Weights of a small spectrogram flow-matching model.
Data: trained on simulated sounds of rotating machines with and without faults, 39062 training examples, 132.4 epochs.
Rows from block 6 of a small spectrogram flow-matching model, named by matrix and row number. Rows with one number belong to one channel. Each number is 128 + 24 x the weight over its row's rms, rounded and kept within 0 to 255. All counts start at 0. Numbers have three digits each.
After each channel's rows are labels from the 100 clips, of 14848 (inputs lightly noised), where the channel reaches its highest value: "top examples" is what is common among them. Only what is clearly more common there than usual is listed. The data: simulated sounds of rotating machines with and without faults. In brackets: how many of the 100, against the usual share in percent.
# convs0: first 3x3 conv (model.mid.0.convs.0.weight, 192x192x3x3, each kernel summed), inputs 96-191
# convs1: second 3x3 conv (model.mid.0.convs.1.weight, 192x192x3x3, transposed, each kernel summed), outputs 96-191

convs0.45:093121128128099126084149101132099135137136127105097117085134134113162120135118140175146150121154156151183141152117143136125172161137099154139126130141132122135140117160092107116111091150119116174127135141084151086106092112139121139092122121109110102107147160089128163104140126115137131140
convs1.45:124139129100132115138134126125119177086137116126087104173073143129122140124146110088093106100134089128083141167143119124106097103096136111120099144126116131110138124132102099148160140142120102133169170143161163144123094132118090142122117112142143127139096131135136084139100114115146201125
top examples: electric motor (71 vs 12.1)

convs0.92:108127135164139117137146141150146133107115073101126118091138112105131134132153136137145127145104139122151143126114070101111132140130137061120058132103116116109105118123137138126095121117093084157105115102126104137113127124119091124127170109098121124133098116139166074140136182126118137137
convs1.92:130145149132120132121091090153088113099123124142129161135160123125125142142106158112108168092144126141132117145174172137161114132128126091199106150112192099098103139122101085121137124149156112138150153130134109123089102150093127157111078079118130116107103117134107160102084122106131132131
top examples: reverberation (64 vs 35.7); text has "room" (64 vs 35.7); text has "reverberant" (64 vs 35.7); thin (high-pass) (58 vs 12.2)

convs0.163:134116123137131121100156114109104131133162143106099154157148125121103120196133160072116127114137101123120122120166141159086132139129134128135142133116122122129152129143132116133166126120129097088105138125056119108058097135151109139124124153127117109124115149155140152089100111163095120119
convs1.163:162098133124120134134109141158121113134140127121153131167117112149134136203100082160096155162126108127125133106095088095143121050141129104123129129096123169129117103110112112140109123132110118134132096090152119163133117135091132125099104145131143121120147139151146092159107109165142167185
top examples: pump (68 vs 12.3); thin (high-pass) (63 vs 12.2)

convs0.102:110094102155183138151141151105159165153181156154121158143136090134176111133140174147129147105132175138148135107147112196124143196153136169114174150172148155112139176161124140159152113113103122156104131156129156122155102120161121138103141119116140140098139125136174169078140160130136128149
convs1.102:126131136122122122080088088141148111071122142109128100134094081149135127149110120111114141103137101120094128106115124088120131086067156118091081125124085115079100101106133109131136122143070098080133148141136118125115109140126128140143077128113141085121142101119137106127104120128123155125
top examples: electric motor (92 vs 12.1)

convs0.87:126142133158119130113112173124123122102100115143138111113160071121096123153117114140119128091118104097087163086142147140139126105149107075122150122138138120181134108092124118116119137138118137134109103122109140067110106116161070122133131157110099088114098116178114143129106124166163142131
convs1.87:131160112126122138148111153140171115177098149140130122131111119141115126158149161137121125127151138122143157103129173095144140111120112148104169131139093083163167146090113117159104124149123139150100126082134114156108142147135137216176137127114136113155128130132154183119101108167130141162
top examples: gearbox (56 vs 12.3); imbalance (49 vs 14); thin (high-pass) (38 vs 12.2)

convs0.99:112119117142146128126155147127122113101116133173120131113140146155161112128139098113155133144131155134159130093095082094088134134153144044106104103108134136155098138101146152135132148166108132144145128088132090125163120139124141093111142125103124161137106101108153133157129143154133103128
convs1.99:132128154131102133156109085134169125120085139136138123134187093145113134142128136136128178128142101140139099096163206127183106165127091123188122132143183112131121162150118093117130151157120118110142121128115114143080114112094119117109096125135135106077173082144099131123117131118115134109
top examples: fan (81 vs 12.6); imbalance (33 vs 14)

convs0.69:141108116135158124124149135195100107130090090159086142125128122118126100143103113117156134173134121136127141135108142124091112127099138101129087147131132118155068148139100121178097108138126132139165092117137093156114103137103144098108066084103117130143094107130145137159141132161147116128
convs1.69:144132167141124135124117103135170130087154113159157121149139076167131149138144134132120158119156109143157159126145182141172118155140119160179135134105166137095149138112131134107135135115122111127124089139103159149130156099108105148168068132168144123091143091122128116130104113151101156133
top examples: fan (85 vs 12.6)

convs0.151:105111163132122128113090129081141107147113121143096101141154100124138143133144149145087119121128141101108098120165146101157133126127101169122102107140129126121157171098121132146152098137150134102112170153151110106099114106167139188150081148130127116135165123142067158134140132086121106130
convs1.151:128129116088125089109102132127086104131132141120141122141137133174113121122145154153110070126129138131131145120097100077076166096111141107084135103099092103094139043139121128136106109132137159114129087096119137095198136104130120142149103156153096113109107158094121161124124157148127162113
top examples: reverberation (65 vs 35.7); text has "room" (65 vs 35.7); speed: fast (63 vs 33.4); compressor (52 vs 12.3)

convs0.30:155085132124113117154132121095138110119123133167100152080167096093124133134112123105124173168111145148152130137119158108116150118130144121155105100098139127137116153114129138124124126123144120113104135149129147116096154137105102116124171156099118129140117128123105124110118128126083138122
convs1.30:131147101138151096086153148185087140100133114116194146135152150166107161133178111141109135136137146131143147122139103134097150149138103126172141138147159150175130072123128132124110130095162168135136122124122127138128144097076105112108104152126143113118119118156146085164118159130093137151
top examples: pump (45 vs 12.3); rattle (44 vs 13.6)

convs0.122:147108128100098158109112083107089121137123127111107129148101132129107113104104126113128134103098130112130115143138090141111130120124169178150141103093108164109166158114142152118107100131153104091135085164128178123122165159148126112163144083138166167178112106123134146121121090146111140110
convs1.122:119135142171130107094115121131089118117130108149168086116114135133151163105145102107142145128123132110149109129124154148123155118149092117108155101136102172152108121107113122125143124093091125150107165129119051112106126164122140093076121155137123165106124110100122100167186156134117137086
top examples: pump (36 vs 12.3); gearbox (31 vs 12.3)

convs0.9:096159140138128143154151111132125150108098113155100098112149137147137112103124116098122076108139150070104131097141091094105114122093090162115120096136145110145084106102132133110129183137132144117120132115138093139141145134129091127130067128131116138154066153123152149147149087152129127110
convs1.9:140119148148119134114117092167132104105097106105176134140147133104097195129126108112119153105111079105148129142175153112147117121115120142161161133123142167122129155147121106100120125149080148125135116149108124132092116124115112126121032142157123088098104071139096107109128094107094119148
top examples: fan (84 vs 12.6); speed: fast (70 vs 33.4)

convs0.5:142157117148148114160107133140129140121081086157156106107133127145088129110158127144105103112137117139134139107131119122125134102140128119111128141125129148141109154147089131179154149150112127166148141117158120136117095111124089156116042116112111126137125120113095137129174150165134110134
convs1.5:116096129131141144125105073125161102176113140105118108129103089111171133139118152121158154098126098137165142105141110106135135163115122128123130136117103116105136137119129164110109106138061125127110067147092152125103156122126123168135095162105160075152129111141136156129167110114100110138
top examples: fan (51 vs 12.6); bearing knock (38 vs 13.7); air leak (36 vs 13.8)

convs0.180:145149180123153111095151151183130152142109144139155157140191159153126143126136131135138129117108139149095124099123172111119109111135087129150123147172150121130149135162080157127150150171168178128108153146116125116138149129071112145146185136144117092125113148129149109087145108138121160119
convs1.180:126163166147069189132161139123140159077155109120145119145129106124099155124145097115111155114132098124106155136166134118129142127108146120137111163127155106065127182114149092108121135133106104110144164148132135137138120108105119119131145141073144103096131142113114105137108085112131158126
top examples: electric motor (54 vs 12.1); thin (high-pass) (39 vs 12.2)

convs0.56:125119110106120141086077119114124109117130135102115151106155152139113126118117147112105097163107166140167120127099108092125142141132140137156130096103146118117090086083135168104141137115139136104133122130074118121159146140134094124161139153143132135141122117060171139128072126128143164185
convs1.56:123101130113116147117160102093143120103099130151128126084148115111126152163152157121119159097127102115129123127166155138149100149101116119141108141155168146181135124145103100113133160071126142128110152088158145091082131151167136094134118087135158158131143100085060120154146146062141188127
top examples: gearbox (80 vs 12.3); speed: slow (66 vs 33.7)

convs0.124:106129140100174102148136103190126101149109119136100128129133125121144107130072141130163123138161138124108154139156138113118122147145155050122094104104109078135080147139125134138101126104138120139125084121127090097127126148078148117132135115123092133139118142136124126154116108128144117137
convs1.124:109114113152077135111106137106142135053128106135148108131115136194087139138147078135113137123170093149146158106140154135176117137137135147158160168124125095133125149127110097109151114107093078104130154117126153116143117102127138138177121120149113110072157140129119124098101087166150155116
top examples: fan (94 vs 12.6); speed: slow (63 vs 33.7)

convs0.172:125114088163189118116163172150164137150114126128113160155139165114137122153103138127094134143114150167115087121143129177141122186135112138141171149158071134109159082155096161134125062099154138109139121131107100110143134162109107120144176131174108130125162155125125082140136134130104114133
convs1.172:124152120105097115103132147114095121071135146099130096136102110121145167112161102071090146100103085098106132097113114110097099099110126112094062129125146096125098118130136085118141130121132106123140172131117129112096089124101121105097126111101146131118110145119126114137112134090140163114
top examples: gearbox (53 vs 12.3); electric motor (45 vs 12.1)

convs0.66:143138116131121111150128109091113153117130160118097138128100110123147139134142104127125104108136143119130143142201154133147108162131112192088137103140117132150167178144093086166153129101102152104080116114116166115104139118128110085093099112160155125155068090120131069114112131131128091136
convs1.66:153122124131109124065130157147089104126106102106150113136049110122133147110106107155111175123145095157135109135093130127120119075131137113083170149132111156111130090165120106104083106135097109112152121122117122144150154119086135117121143171096141139144105134106103110154169144128128172107
top examples: pump (64 vs 12.3); thin (high-pass) (35 vs 12.2)

convs0.81:135116114121143117095143085140109124083139117091129139119130092075122118116159150170095123129144096077143141146082159081113117098155121118103109114136150096165071152148117133170124123169150111153112160141096104149115144140146130146140147094150099141127153143114121119146126097128155149111
convs1.81:102114133103137101158148118134096156166106124082144114085096155114154140121142167157121176130137070127145155110114085144144125183140133121105115139131104066176125096107141126149134094091100047162106101128107151144130163109132130155128093122100137070101123165118132095119142133101099140119
top examples: reverberation (81 vs 35.7); text has "room" (81 vs 35.7); text has "reverberant" (81 vs 35.7); gearbox (59 vs 12.3)

convs0.10:102086111095093119057121126156120123131147140153146140144102116154151122129117110111130144118111148165140117091081123154132130125140101156119104109145138132139159116127116080114114103148102143161116163144104119115111100121141156106120107134100144131122154155118143138106126136098124105101
convs1.10:128155157119150148121103120157136145082117133123113113104121094115135099128130104084113093121092127119060137151140144121097121106084170100123109112123134111121128104137102117149155164154123104103159163152169133164133095148115102091125117117090093133115106134135130109150115132111134148154
top examples: electric motor (94 vs 12.1); bearing knock (41 vs 13.7)

convs0.4:114120141134191150129144108142138129144173142144111145135117058129188073112143154124196127109124116131159143124114137152129149186143125134115116129193152112101121139156144134112132127158096172136115139146108117101132091119182158124091166111110130167142172129111125134110140151140126137123
convs1.4:125147119145123115106104108129138104081110106092178088135097115129138153132125115110117123089131096133091163130098128111158109087086164141074105115126070139068115073101145083099148121112083098117129157116128120112155095121127128119121097153133119114103117100137130095148104107154101155132
top examples: reverberation (76 vs 35.7); text has "room" (76 vs 35.7); electric motor (68 vs 12.1)

convs0.37:102074138106110150107101113089142117085094126125121130109135133111161177133081124146121161146136171154146126120118113087134122112132113129109128086125150136086136133050110083138101147085093113102098110136110070122107104118152125090108094169128150128154102126112113148124108119118138126111
convs1.37:124132172128166128125153141148120161101144152138124110137148114084129079112158087109112111115104099081093132152139107111074154138101131067159110136138158146134114121155102127154153140146131114105157151139130156156158084128133113092133058188100143056140118103148127123150125134093128153133
top examples: electric motor (100 vs 12.1); speed: slow (69 vs 33.7)

convs0.126:107119143141122150143103138101131175139120147119085121135085145113132133140124123153085114134147136106121159178175164180157111145081121176156165141150132137112124120133067087187149135118086145114152092118158116135121140144123118150120126124196162167114129072131113137113126115121150114129
convs1.126:130115122122118130096135150132098120109145130075134134120043128111139181120136106117106147121140096135144130105095043098068157049154171121034100100109089157115102100114166138093123099141071082110120176119103136117117102152116142117126081168131141117109100123114154120135112127127072140133
top examples: reverberation (63 vs 35.7); text has "room" (63 vs 35.7); quiet level (58 vs 28.9); pump (51 vs 12.3)

convs0.134:139110123136171116136137119126129122153099119138115134156162117145119091140141140145148058140138143126071108156121126156119085098108097103131116118145129099123101101151119156168074124135115138119132118077149071114124121118107150135080109111131080119125124139133131107105154135185154084119
convs1.134:118112091123124138109102072129127092076158134136097143170130100097145148113067129126123173102112119144162138073119099122150161101159115120104113120121133110088108134108136112101132062134120105117143107134113130135070104109106121144143122132162119149103117088157130137128085126151131133114
top examples: fan (80 vs 12.6)

convs0.28:107133113106148123096117130115119119138141152126161140135101151145095154141135125143090140176130175135170142152091159171126141113154135138163151124121139122136167131149133097128096123137140140156113165118133150125147096117135137098136200110123102138071179128124126129091119136153148126107
convs1.28:112159144100121130118119109130090102133078090083084111105087128102153117127104132099144119117093092113081118109124139142105111117132181107064123102113119139132149137117109135101108131132095067140116190139134119148145086141129105091109089121126118110154110147155113120158126136113116157143
top examples: gearbox (84 vs 12.3); speed: slow (62 vs 33.7)

convs0.185:168155178187118185141149147133176132116115134181157109142168108133119142129127138131109145128113137140126107130120153119136097131108103165131114155124177146165149154124121116141144210147134109110124134158155159166104097108170138155122089151114148130147101108134104159138135116122136128147
convs1.185:135108152145130096125104147117118122124152135144106145123117086110137108131102149143146126140122154148161157122084136094144167107153158132136126136117170137121141164121160144109146090168146156113095107118102134133161232157116129176194145125157155153163104114148123152124119103132106140125
top examples: reverberation (83 vs 35.7); text has "room" (83 vs 35.7); text has "reverberant" (83 vs 35.7); piston engine (35 vs 12.8)

convs0.16:083079089142177143170087129130171130108092113117097103113130124103090118131081100143084141162133130129148112154148111204155082139148117134136145150112119120104167146124073132170143113103105149134150110094129141119145112143146146109113099129138091107094155132118168115151137146154104120138
convs1.16:132149138126130134110119122121141130094146168111078134124127115101157131131152140088111141111128096107120155057125102096099158110112164112074064101139102112123110118105166125113153135158111092120129148138137134093118136161136125148147092111105169109121116139137113155136096114131126151124
top examples: electric motor (84 vs 12.1); speed: fast (66 vs 33.4)

convs0.20:122139132093172107114178118137093098121124109118091115129146118101139071125096107101154142093122109110123124127135119121128153165141123079133081095175097065180120112133141166120153084146152129104135149099100119100146135129110168140124132159106105134140127115127066136131099101132093118112
convs1.20:142140096097129088130123122145148129104110161130156155173170138171105156158166117138102152163146108112133101123183183136181049130123096160194150145131168115145125153123067123152128144117133167121094114127103127136099152116109122091067106112138113106105187100134116124115127126130103132145
top examples: fan (56 vs 12.6)